{"image_size": 32, "rotation_deg": 10, "conv_stem": true, "init": "lecun_normal", "muon_scale": "match_rms_adamw", "max_grad_norm": 1.0}
Rows from block 4 of a small masked image model, named by matrix and row number. Rows with one number belong to one neuron. Each number is 128 + 32 x the weight over its row's rms, rounded and kept within 0 to 255. All counts start at 0. Numbers have three digits each.
After each neuron's rows are labels from the 100 images, of 14976, where the neuron reaches its largest size: "top examples" is what is common among them; "colour at peak" is the nearest of a few named colours to the mean colour under the peak. Only what is clearly more common there than usual is listed. The data: gratings and oriented noise at many angles and scales.
# gate: MLP gate (model.blocks.4.mlp.gate.weight, 848x320), inputs 214-319
# fc1: MLP up (model.blocks.4.mlp.fc1.weight, 848x320), inputs 214-319
# fc2: MLP down (model.blocks.4.mlp.fc2.weight, 320x848, transposed), outputs 214-319

gate.11:135137145058099097116017126133153111175072102040147109101174141127116155121157169101090113141076158119146096106174131156114144149100138118092133106100112102185114172165122146115167079125117175131189129128123131181215120119100191107081156165135114095126096104153095095099138140174146154090093164112111131094143146202062
fc1.11:115133149104091141121107178125129120102128163110211147109104181102143140118127169114188097173148146082142110124122102165143162150156137145140125141140129090186145126145164106119162130088146102038169116078143101100111157171116114127180170173146069137118103191154148115106134119137029118113074117176076163129133101081139
fc2.11:139150150108143132148128116121211064119111130168156130135108128082101108141102143165079067133184151115039103126076176136168063079111116125123154174123154120200078138128141133092144151089161058178107140123136134178117112185131150134105148139030153125083131100131138153179119110145087155164113127127114132082130127125137
top examples: coloured; very coarse; kind: sine grating; stripes at 165 degrees
colour at peak: purple

gate.419:105163125121152108073120163220142121108115139153135080152123121148105106103104194115161139210129182089169134160128168135092130118046147126134090175123014187104134093124164125145111093115124129120147105132161099145121085169118078124083130142147099122147119200155085124104113149072153122092171144152128136104184116134163
fc1.419:121064159172109133138134102064133147149188144153140144140138124110169117163161050127097127035101097181097113117176091118181148137192116118101132103138184086114139125126103140077144210154132130122125178165141158101124187147191154144162139137119139143153137056109119106169146133159116141107119115080102127174080137106128
fc2.419:168127127112088154124096116070145128167117129160111135123176146126052126098089171104120148177141107128189094103152185147160133164213189169128145096113128162121105131149177165179051142161100126147064086196119094155091150103156121101154143146118158139146103149138136163121140145218153089163126135123102132094182081130142
top examples: dashes
colour at peak: brown

gate.331:183176097087144129140090160151065173157097123083169091113140138139103125126131059083109180137117130143141206128086162108095163143120143129110092079114122120086082145173187196147098163146136148126133145107221169139101145138172129141098120146136122097132072061152127140120172097147163125125114131095122134103114086143113
fc1.331:158099099047139077164142112099172143141155181116108173129100138112162124129134134164103135154130116158114117142110097116093127074157131142114119102104079138107155092115000122143127146157071148134106118102167191104100183174147149163135084122105178080044161150125136173136198131130088149164084194115089210179166137093102
fc2.331:076097157075154118140127100152136119139076111097153138089133115156098115100144140091118129124255149151168162116144174121123090157157111126129212118107113148177105113111144164081081144136116104124108152128189139113086131171138159107096175138149173120097081119125131153140132137103132096168091119086102137142188189140128
top examples: very coarse; dashes; stripes at 15 degrees
colour at peak: brown

gate.756:155122116168110147186168138162120117133114142150166115084126099151151109110091074158107176081109176118150151182139129179085154089147081131112130117107138157163119099069104096153206141142089116177145103138165121152129182089146129074099154074041158197136131059103170124089093171139109129117105129106106118148128112073083
fc1.756:092132151147209161048131193124075087177079109137071123177116108149110134170166120137116061106113149126043115080112172106163160105141126133133126149049180074103103143138118152097085128149148149150169136107107093090123073188123078153123143150172090149095216169136118107170149166101135100127153108151110105128092113094147
fc2.756:193170131139094155114078138101086120159156102109177114125151062144135157104109133147138117147149107147084138140122122105133148148133109108134126153106117157122116137038125037159151139145066135138097116107087135122082108232164146000097148148114087131137202140114090106133097131158110164107110101128109156114118061073112
top examples: coloured; very coarse; sawtooth grating
colour at peak: brown

gate.743:130076090106149104185161131148121126171076148158154111122131107126120089113106052119131106062152146084132146104189130101122174154115123101100182128100168089109140099113076109176135074149098105129116164096113129174152147126124130143120107137048174106149154124159133182162119124136148127145040141095130147123112185127159
fc1.743:140233142145106152101137117132133100109110165104163192182139118184164141160122145154103062161091101113165141124064133135115078098145159129150106097129163123050121159161125130067113146140128128103125114188052176184094093079100116138123142116143106140114120171149070150185079113110112163110059183129141161147121104102110
fc2.743:116185116136134050133079158115153107133067130119119152096128065154099146115097152130152106183019152108104168083134171078153157140103098171150182101146094059162173117076107116113163110138096119116126116109138109164124060116149150136097171141111163162103169181082142117149088120116143117158196114126155133103166132139104
top examples: dashes; very coarse
colour at peak: black; brown

gate.6:137156168080139112159175126099118119177107072189103180134106118100160122145133136174124149141114141082128127191152049094058138124121102094140107079161126166158042140091110120125146180101103154146129112112147131138132171172168141139109162106057178147137116095109116153099115075170166135100156105125157131156142075111179
fc1.6:115141222129203139179094142078154142153136110177138175095105127166073090153148118123095085146122131163074070145112091126086171157124074138108148143133114147116039133056182124151130154132102116167171147158133119135120142114180114163098095110087121108100108110075123107190150130168151155121171124112115082103081120126085
fc2.6:149069107142085176106186025073153158113132095165148098152111155147155137134143125131104172130181191104153151186114183122075124154164104178124136145156110137156103108133078103064169129109133099153148125175152082117177075037134102206067093126165053141112103077125163140178054118151149185114089097121155128135098097091144
top examples: sawtooth grating; very coarse; stripes at 165 degrees
colour at peak: brown

gate.646:145149159076103132053100134131135102153160137127196115151101087071090175059098118144114152151134150108140122160091165138095142126192104104134126127098159133167156175162164156189145050135098146111130168092137151086094095105146080101141136101154132189186158103129172106130098118077143097147105127187158134182131119092104
fc1.646:079159096167105172119105126081153110051088103128085147166099134129081140153106232136186111086183125101149129083168092112141154114205168145118140117114107176111141121092114081086092120076152099113096126125074122130072136171098108119105111143185093079120173205146080159107098143138164158128150107067118115159127100138210
fc2.646:175123180101150102102103161151128169167130139081172123079143082125127145130149134163145118168016122087113121140147137139105141125138098065183096170154118127140145082139165112143084129087109111112126068133157080080135151143129152162098090121159096154137189131137126190117150096130192111137119040079101146153126175151091
top examples: coloured; very coarse; dashes
colour at peak: purple

gate.359:177111160112119145104138155106133141120130104168119077158209133164131148179149109122116112116109136150066125138144117191035222102121136103141083122109086106128137140107020151113094126146118085124151149136080120150108112127126153114146161184137169133118181120111103154156107160166110051122108136117104110072074113082169
fc1.359:149180147099113151204083122148004069086093225124074135162088135133165155143142146173128117120145176151255114137134157130084180098084129147129129133103112107143177133143166166120141106152122138103112167172092158102096110147121157120170109129115108131135097095184132124105124149088174139093119125168114154108126109158115
fc2.359:127005104105191164137164048133185134127120171124155108113109140209098120141174127077104175178127100125106132125077196126062167125112065142141124149162147176073122117103135088114085139144165133086118087140142088144153094109131139049118161148099167150135133161121065151128177087105112152138116118049157107142143086125118
top examples: coarse; noisy; stripes at 30 degrees; kind: sawtooth grating
colour at peak: brown

gate.274:164173094136157108142179120078162086159090112131130088123133113129160102170142095110095091107119145151151177123097128106137079139180140081163144129175059148137085180120063044110149127146157110194168181144123149131170105076158093117173143127113151146138034168112153065188194173127181105167155081080103106103163171147113
fc1.274:094136150114130127157099151124180104067132119199112115201084108120154126098184120121168118158168063142148158157173160106094060165160109150155123146107095102099110076158213126123155123148132095137180076106103113128141115100141091149109140159127130163154179103068152153110096135097174161116101146155120199081148122173107
fc2.274:134209171115118087153140152143095139120112098113103110136123125105090132165131159102087123157057079131099130147138124136116103101080159142142127136137095110124127170135203134108087148148138126087095106124160136085116100217144121202106148136139122135112187083131183190149125073170103052163097150132110177122135093108116
top examples: very coarse; square grating; angle: stripes at 120 degrees
colour at peak: brown

gate.124:098147096135151136139089104151163080132122152173105134168080148125079184080092114156201069114141142120116112140125137129124118139124166138087142095192132169112111096132118170123149147107104126059080142134135114123147115133143118085082173068138132147217133068109179118168184148083189072134048113150108184124179035121134
fc1.124:116113116159112102145148174088131147081069115147179125144128138156086075128162145124083138147159139108097066133140080124152097054154130099124068143176160153174158093142127128079126114130154077116205098141138138063155161107141113086130111147145120117157112129152125168131098101079136109124121143136116077141122110164091
fc2.124:085142102149140073123122115069108087160176117130147049106198124098096091122075135125172141097128116136160108161146135078126171130151162154151090148149196197094127135118059108175036146101134139167099138146129166072108138100155092103174143132130147131161127228084075151136123122143128113143088174148078088144116103128147
top examples: dashes; coarse; stripes at 150 degrees
colour at peak: black; brown

gate.317:100145113159154122178079123089132116153071130118140147149095126091107081122179113143065068156148163100198159083120096126109124121107077109024146093140067108061063152095082132092119100103125141114159128090140134094159095206165082144087120108089121159160158172078200156202150122100154118121126137081103100104139131125130
fc1.317:118099126141082088149121148134097099150139090182145081135163225170184121081134142096184104124138110132109128149111127116149091088121159120165116160133165122198163102127147114151109138140198097157157064142178092167128138059095183078143175108137165159156121132141120127137167172144082137125146144107165157123130189105118
fc2.317:080129117159137121179143139169158127101127095173138123158143126064122109130123159153133077148124160142116139087132117129142157154093138124147190087060092083132089166107096122152103174103156126157127163098138137153124080201111237150129190144154128125097120138109088158148056150113168120131201169208138111138132149178125
top examples: sawtooth grating; very coarse; stripes at 150 degrees
colour at peak: brown

gate.711:161174093180099113163128093142121085140058129101132130147146148116155093157124095099090119155116134112137125113129077142110101082134124176132140119089150136138124093155076127100129106105166131146110133145133150119205131084186119055172140122144162173128184146111145111117123136154163133134137116138139155094108056080131
fc1.711:115147155132120173081046071175068163069167239118171158114109155070135111146077140150105089137093176202117124105138091099099152156087173151125117121096096141118195152155107171076163090184147140145092105141064125137105161156163122175125140137120121135138101165140125176139133131134200175136142099123125135111124102070172
fc2.711:134088086183138180145101054126163165083101141120088136117119126139158158112137149136180157091117101132128123155103182136127174112107105123101077158139138119083127107160149103043108115125141208072110140175208156155097102148078134130129171137170225149093184098113121142121154139147165172135135151077086156128125167139128
top examples: coarse; stripes at 150 degrees; square grating
colour at peak: brown

gate.117:155083133091074105181075151151117148088101137182117099130136116063159156153157146154166115123196147147149160099060101148190110132150101146136135208134137108136176139194167179128110101077126177174160163160146099112144131098162081079164103139120121132132146120118157103094154116130057125133075092127173182090043092146126
fc1.117:112148109145117137122092147137097105088132082195120109161124157086101172128119105087114145118104166099170103184201159119104155151174182151143157128099105156123172113158106122151135141163148171079119142141123079147107079139104138110115117112127138192132074145126125130144090087053117077170117106112143113128075119135149
fc2.117:110154170099129131095085198147104101102060096167148176096155117144138093162168071110087125117113127073089126111094128107124149194096092127189077137134170174104112189140118134093171155079115151138137110163173111089142113123157075117147130160139142145123161137135168158135062133136099088133107103114181118156154116127107
top examples: coloured; square grating
colour at peak: purple

gate.254:101135165156124197109156147146111142180115135103129101185120130112089124103143154122094091110129113110195136119137103125146151158144128105123122101132155137130135061086127154126097140095115113106164114146072094093214116130150088165144131159156112118143138247124164080141100132092079137146116120137142132108136091159147
fc1.254:091129079165141093176080163089155159201128123195202085144130141093137139104128119163137122157117116073127152183185149172131122093165125120148123164156123145117044156135128090152136169132102124122125114149144098208188131112140145076181109122112090142158102138150142101138159122145117142093142092177112100156115101139092
fc2.254:113136140094119122109128147184104131137114116129141157115123141150136105153125083164149094120185144098080140091117148090125127196068166146126156114131162159149151127159142160159116182141091157130148144141126170143105165157155106125144158154144138081119147133092130108065090100105069173148121160100189146081119101096166
top examples: coloured; very coarse; square grating
colour at peak: purple

gate.467:142123121201195129125143149143134140108140105104060081154139117115205073107089096131148128156149128114103168129139061132136092137156077173175124173128132134108112107130149170141148156088173128148112129165086060157138136115130090071163155144099072144137125113119155005085198191110125197130108096142196093126113177120112
fc1.467:162134146255207060151120105121130122139080047083154106133140143153135082119071121152165108125110118090119112113142129098215131130149191158106088096107114137115143123117075022205114102160125086119137143108149151152113137118081141149105147122136118123125140147135107150163076156125129110135145113122136116150168144134170
fc2.467:121166154073155181130118185166089114099163078117144183174120081162093111106133094125110128132110063134184171124106112116131147173103144122145133144136191136122135123140130130140082110131134110104140126140132165159114123100141162086171148153126095119110127165146118174137187146140136079096127148122147128058104104139162
top examples: square grating
colour at peak: cyan

gate.725:151092100089151135137154090155150131153127133170067118091135148108128125135091077121152129107120182121150143076086134181113173048107128103103144162130107151134153099123092092106104142099131161147160151108170143113144165106145124107162108123094131102136049056079077156129196145130068190100051104093076103151088098153125
fc1.725:139164182081133170189070098139107185121117149167128090096127167099113094180130189139102100126101126170092033116095122180119131163100120112097145106125133107123157110152174098133158175044099089164202127133150084135125134103187145177146148113166136104109110157095127112069091110147129143160086104086134125111105099117108
fc2.725:123024147143085137132176056090060150125108149152124102127130180151188127137101134116128130111117107111154157122158180120134120128135099123128111110175131111155108138119155151108158145090104134130159120132215084099166133084129061175090124088153090123144147060114161100138149120151142127121137129105167157118136074152179
top examples: sawtooth grating; stripes at 75 degrees; stripes at 60 degrees
colour at peak: brown

gate.422:113096127129136088146106181123130111119131027152075105176138111127124105095065168074179133108127113128241179125138129136139147146139157101092113151120116095111138078121143080142142084118152133137176057101084094118132160089110151113109078130132113153145125109097120152040103154101103142096122136148118090057096115145213
fc1.422:123161111146168141176186126042121112202143145043152114131140143172156109119190142171153113139106105101140163144124103136168105093116148127130160157151110073091115188159030076142111176111095091131100121154128131154148106131128146127175176127120115147145173140138124165083081136136112149159078082110121125192108149181066
fc2.422:161154148134163094115131125088116138108129128138111102125089129117142144156113141171117150156187076137168120165133160112072127150094117133066236106125116092141082131134100103093084111134129128074129119112040134123153158048111171196095182151177159100156140087114143132114127114164100140124195137184108143135100146127066
top examples: very coarse; stripes at 120 degrees; stripes at 105 degrees
colour at peak: pink

gate.188:080132172156142116129102189131130102104165114108146075155083085169154092113090162126213122114140129105125144113027151122126124073135148165126139178173152107165146093140181107104093163164106173118105165114112100101091142139142092149184132116119119104176114096090180135081076152109137128118113110122180150105146131182115
fc1.188:092132117114160087135126120113092080139148131092122171141155208132131102121084100151081139084098161152106128115199128108148119086131168169093120188099094091092150168119130071172131140052191138093118122149102161142076067087093135146087128113138121132094149173163125089119123080109063179148151174137091112093164164105165
fc2.188:132140138199149111128092120103066155100150128162109106138182126156118091131092163126126095164142151171136156169127138158137192134139125170127175143137085065072150133173091089067113084120147200125142086133130112176159081111112192153151099127083097135111167136071138108146105128169137168141138123112130114184166150113141
top examples: square grating; coarse
colour at peak: brown

gate.40:159140076130164138143104120125100109114113087149169120138138149145116061184112140112114120175126150109126121074123100094133185150125134136156117152136081158109150171128144144056220137146093144141179156125088128090090128138146145161087142127095170138150086130088121151203140094105182090139155123123118132075128124145166
fc1.40:102095089145149116113080091120146116183130116131179142052138138143181162118156202161137136169080152102129163143149095103125113208137077139092096058125132156218077106149000054084151106138160167151121068131138132103148191087106140096146143189137115144112102180113126136113093152180119148104103148098215125139128107129139
fc2.40:140132098143167171089068135112121097179143097132180061145157143106114142071149109147099190165133132114115107082104134146117102106200085129099080135148164097111107147128036145127099086115100080138171185102205139150081117081187129105099131134104183161164094067077123120104208085126178152135180104160102125107125123131157
top examples: very coarse; stripes at 120 degrees; sawtooth grating
colour at peak: brown

gate.657:105182095128146113167137136092163074148139114115176163122089126181107131128135131140170119086101124093129119161144103105120092131145140140132163125135189065125145103149086121116140150102147072125211095082152078118084186105101150124112096204114126185089131115114145091084105095140117096170106082104105044128138138157102
fc1.657:110125171104138118143098176110127154139142111123116131139117139094115119126183098100115110164139143096101119113079129168078133123119044137115108125116122177117147084095107090147114127067148124129059131167135130138144122198202120132152073103132110167109119166158147129173162145144126120117105139090165182139110159156097
fc2.657:179116093141108117093149116083081130151142114138151164145074141111159154100164091109112169082108158154092107118064104159129131206049170144131122082151096220096125128148151160123092128158158148163130088140137122124149088154138097071151106150169080126116167138164100175187131116155191074067124163137178116148110057105123
top examples: coarse; stripes at 105 degrees; stripes at 120 degrees
colour at peak: brown

gate.439:145143125100201079095100143164145085184111152119100075102067105110194159127102149090129105142109091160069092130105097092101083152102075111090154116134100138120128098128139155134113151173131197131134112178169088113155193122154136100150159108119136097135070142103165105167144190104136156235128083159098132136095138119099
fc1.439:145172138087170156129127151157119102163124142122152160093133140143123139110067080116115152110166120120131145117216121163115159102178177126102108111155143120110116127081060142171114135126114136098126094086056218112114101130094139186110127164149163076130165217163045154106063137142097096105153134108168099178192092092127
fc2.439:139107137171119204139148168099097145174081117090134127142135110127150175117153162115142112115213040176182105157129087177131123107189104130118092098106109101156182118107096168134129130176156159144137147118059139107152108094159147124131125149075101115146164104141160147077142111124102147080182176168054150108168148124120
top examples: filtered noise; noisy
colour at peak: brown

gate.679:113155057153060120052081093130107077109121097076146078149125169150146113168127140082124177147129163133120171138168170154143121121135133161100111101113132140121140141193042109122112089134096140179148125161117146126151103082141137114110111204064167078106125181108131099139129141124160127122109129091131130081142135185142
fc1.679:185151133108146126095094114116092065134110126117118171054083144104126076185155184128158149109172158121158124124092127079182165177121121156117180091148128128189122123089162094111190006107101143113183105097152086134136128126126070134085143100128088103162051125124137126152155105129144140111072131125109152129156118108128
fc2.679:101168134078135108134141160129142162114101159142129166116132142131147151165163119146137128104216136090104108166136164144088113064172105089168106086118153072114129106028121079091096159117117132116136124175108110106167151120102103145151105109118167114070100136143114139059148173137171144129124123065098128103145084137134
top examples: noisy; sine grating; stripes at 105 degrees; angle: stripes at 120 degrees
colour at peak: brown

gate.329:114142118156130132089121082086139126121099136138110126165091115134128150105155150134117096153116048094091141146099162142162160149155127132123150103093164161104165053119116175081165105122134145143126123113132140091090081128116144084098022124111145162174102141104158134160150156179153098166104185095094156099115111097137
fc1.329:123096190129128091089111070079099156084151115118188169089090133104078134078063151125116142109120088100085181112101119107167118141127143148104167109115113134109190132062106134184151160126081180151073115084136110131141132149123135119113131113144136138139132153109107117124150127097110147186075147146183140147081195090208
fc2.329:144187106106130092113137141128104083097106112122083169087154126143129121105089120134161105153218125132104116159141081118089131116104131106111121125191111143183125113141095065104101138130124121107141181077094130137169102114146140075094142159063148141094154131099108097132149152177169089168148127097132098092069165132129
top examples: coarse; square grating; stripes at 150 degrees
colour at peak: brown

gate.734:101109102137137098097166185057084142184108042157166084146103095117125137129197139140125087122125096111045118152109081158155110099164177144142118114095109143140085159151115127133074092072162089172189106148140181113145101104096124166120190135146139134115118100153141118115080182122118121103141174080144117065150125150087
fc1.734:160122110118147126096182106154148076118109110120123115100116155108135148091135117112132126152150184165064100102092161134144166123102076095185174138197159120182163130157138125102124142102111123131089182102090141105105110111165096141101089207174147126103091161172089099150171098169149118156097112135142074117160140098097
fc2.734:141106079149150192116157157107080094165120156074107176166107139154174116126120108129163139173090089054077134153102054116183193115146142117159039143140137200092150154160140137160111137097122114136135103121146113166132194202126147073185149116134156110154022098125087079132136120093165134148110136092152155132138127137104
top examples: very coarse; square grating; stripes at 150 degrees
colour at peak: pink

gate.478:074111105127076088117147057143163096122113111109113093095147126109178087121174183163124087185092161138099084103145127172132128176114107174127068131133082183128146125119112113166146130143142138127123119134144058108134124134100087099176141169195124050068057128093125109091155155156080128085139061114127153112130134147154
fc1.478:106141133117099103134184119173153105150167149081128103129132115076188088128163228161150105158112161156135103087117105166138122123113149096155080160183151157171123080140124089172173111152098103157100120151122074112131159147082091091156142160158148059122126128091085119113137109160114165144103109092144116146167117153139
fc2.478:110170173160153143124166083112090143176137145166157170192122186138136172137187084137122138126132152150085136123162089136117128202133083099125077113173086169114075138099151100138131123168170128149111133119115114123066142052190160110095154075153129177117113100139133108091146133122143134139143091129126105104099160092158
top examples: windowed patch; stripes at 120 degrees; stripes at 105 degrees
colour at peak: brown

gate.653:120099109147172138209115155123132112126113162126030094132101120157104126177064125170111107153127108082116173117093127126102138134074137113078252075134131159103115103133096095142162145136117098098136158089108130136138042189183126119075144126102071164135131113090119139132133120147168123145070158127127180138121157149164
fc1.653:090127129121106117190122134193128200161128172143107125119122160173136121162158096101121143146135151068120180086138148128117109137107098114129118137160148132104084118094113170192084143087053127107117094085138131138110065096104096142122084161103124109162134062141164095136244128152168117150100073095100175177144078180189
fc2.653:145136115167109154142150032147135161141131163143108123130086125117115140179160141125101136100110134145152110142125100130126116141166093162120131067081170127086049090145133151146121138184118116097130135108139133148134163145057073160167115110167152093165122076171088205111190122159127235100133195089142127133133147085098
top examples: dashes; very coarse; stripes at 45 degrees
colour at peak: black

gate.239:118101022090034103136029121145134141132128068084132111163122110149116153116089142131146179163122136092109172183121142139159148089114112131104099149153071098164167117139096160130078100112125113139122157067139076111222127131132128170175125146151025167103137141176188120154123109130096140168145114157123125148136165086152
fc1.239:199147171122148173122217132076161109121189146173133132173095112158103136158164144130125080176094082177064119137188122123087093140135145111111108097069168093085078089122142079181143199170166179107076090151165105106123116091133088155133132170119198140094111164125072131077122092101074141066142142101120111080155136173165
fc2.239:091135141110152144144193163131106106139111139122150112121153119148117163153174109087136072106094107094153112088128118130088086153108154150118091133070118097159166169099186087174145147123189123180101161107051133119090151171104131154107171100110162089105160120124081174086177117070134155125081115091110155144130095118138
top examples: windowed patch; very coarse; noisy
colour at peak: brown

gate.358:132089089179108110156109147117158124141117120183153073140080149089084103140110150113151077143174132143132175074191090118100157111126145121111109116110115138147181050170098194194097098149089114106105164105186206124077098200102087124097117094116121150144106037128145105118204085096080113115058142063129109158150091160107
fc1.358:109141185192171155113144131172181108095137099121093131119101120125159106120105081149150209117170138064134135155166068148106117113129153137152180134144164152128165180120119089158084124132077107129107096185147154151052105134055097038129137095133159171119130115137038192119177160156170104109139113070111178133109197128145
fc2.358:089134140225084120107111167058181079125153142140135153173101132101090156113208126128132135137255127131109135175063167132075119099129169107079141097148149137108145081170091134160125119164136094125130103151083086143110150124137103144165100183153123143117162096106146095118118160119139148088166103090161180123066164150129
top examples: dashes; coarse; stripes at 30 degrees
colour at peak: black; brown

gate.330:162117185088164103135104124193161073129128133139172156101124140159085126128122122133156110102152137084151156133068165159142166120115099057155118119178080185118131185121125128161125126085181129127138072148196139122150133125180149199161128198117114198146113093106101097124127147118126048110095101150118118099154148109120
fc1.330:147107176153112075114165160171162108083130170118140168122080153115124104088102118094148032073151132085153163128093171171108164142135134102151127148111060099104105088139084151144120142086151120113160097149198146117139093145140114161178157171146111179075127114094149014098145151111167060170075113150137149090110141100110
fc2.330:114177125124152085176099051120151132116087113104159077114111153095100121125112096145153075139190148096080087100174139136033076115149123162174119113204119150140056129105130174188147111088173129152156138142130164105126128214159140182122136108140148129099183086181091140177127108162181111180130136157108116098141100104038
top examples: coloured
colour at peak: purple

gate.231:176100100120138071082097084162098079171162183112181153092079109123174123124132166177114123146123079121177139130071189130130131166139128090127155145130116143151115111070171110140104096069212116167176159135125093120156165125131142111124130126162121080125119073072132122114135096104151102168133126110133125106147101059101
fc1.231:115123202124163170113133122123040121110121165096144125124167107157132157075162105145087134172127097097159140134171186103121155125101103095120174138129119130161067139092119091120080113084110085111057066099165164222181070134069148190123111126178091077136103133154111144113104115087115132097164169161067203151175143121143
fc2.231:092110160101129151113165141153105145097133123084133134071121079069160162134175137098143118192143155111125214137126154067171135101145109145123134114102124100150120130066108088039104121087145191120152181092118174173088102218144122159066132162166134112167082138164149108124073114136119139179139111122113130171105206112125
top examples: very fine; stripes at 45 degrees; stripes at 30 degrees
colour at peak: purple

gate.147:119210151125145086173116028117103119085131127153088114133078132124142123102113123144169124167109177143124180094102104149116103142129121134121133077153112137082139108157171125152103143184137109081209104104105162120135127137134111152091130124182148156102049069144169145197146164145146090111154093142075105021134106129137
fc1.147:094091206123111099093102165122092099120075086165149116108162145168094131132183175083134148143184107086144068113110130127120097164095077113134135215197134125142147122122229168126158175111113101132112125132147099130101185105108139144128134089079148071077155116110116081090127144108185140161141094158150111117125108093116
fc2.147:152122121094104126124146144106124159108157115164112129117115130064100111118117106100056068168133035101083090159165125115140201095097155108125105111134112119120154132134121078135152138141160132176104107101073151058167152188152205140120079159175109073103135155083117087114103101140099056115161186163119132117112153100082
top examples: dashes; stripes at 150 degrees; stripes at 135 degrees
colour at peak: brown

gate.288:163105097078177151196090170108106125154139108088150140108111139164123093112147114135076134162098096085130112120154104085081144109177106142079091120149174112122124165135139126189120178100129125145154170152174100122119141085136109114114165130131137125120124112099133112134146154149162097228183145036066185050129180188130
fc1.288:099123063083170138148136114124140080171126124111157099150042112129138084127153125154055127169130133105097100099067156066123182092163077175096121072160156140140090113165144128180148113130104176094107132113200097163125098115108124155137160158187150139174127071076180135165173092119173128187151162133122175071151188169115
fc2.288:136112166103118121104129149137145124124166107187127164139101108150103161089153149118153148118090194143129124093128132116164128155110081130112102119190114133119155084161143128160097120131152134154106112140123122165176163015123109111103128053106188152161092158126104130131124122042136153147123082166150130146169162146114
top examples: filtered noise; coloured; very coarse
colour at peak: brown

gate.19:206094167135115185140150139113122143110087108058121137106079149166127079169169131171149096156162106121142142176114160114110118135112154149169114088175134069111103094137147123121167059111127107146132119105071102120096108124143141113151150112109149183104150071115114159100114090143130181081170078138108123113164181152132
fc1.19:066170096152140107115084130115141154098162092191142105138185073094119166117078101063117132112155098152115179105104101143142144151112105147107130120110083181131144184107133136124109191146092179093137088147182165166166173143087161120085160135142119088139122148156163102158152136083118080156095119116138132147087107127125
fc2.19:169107062143088189120111153129111123111156088118132159117114167146143106121125132164140082072181130213084126153120149197140150119103133090156145143151152184104107109154150160147118128123095140151164144114090132170116078196122146169108053140123157121118148132169186118144165151133133085139123159081157181086127110148104
top examples: coloured; stripes at 30 degrees; stripes at 45 degrees
colour at peak: purple

gate.351:100119108107147117110060126169120098141156179124119125120104107083099083083230186103147153126109070113202108075122125094161112149078105078104164124080117091125119110174195117086107164150159123120118160135111083158138081100119123114105090162158111082141144180139147117141194095070121136086110124098162099118104108047127
fc1.351:183144173119113150133255087093148155160137084168082111123097155151142115148094160141130135138131118113067119108163131121145145136128154144140083110172135155084122127142098130161111111176131128121155139096130164110117087089134111147086136119141130067116137148138120129168154108235154084097181064189143138155166147125115
fc2.351:136118106121162153130098123130123085077189126177164111139158085142163130137141074095139161151044059083178096154153110079132146093103156113122079136105171152074167133150124106158096084114141135128088096115122115092147159066112149122153081137118110137104129161097127145112139149092149164104104070178185129061145126092144
top examples: very coarse; dashes; stripes at 135 degrees
colour at peak: pink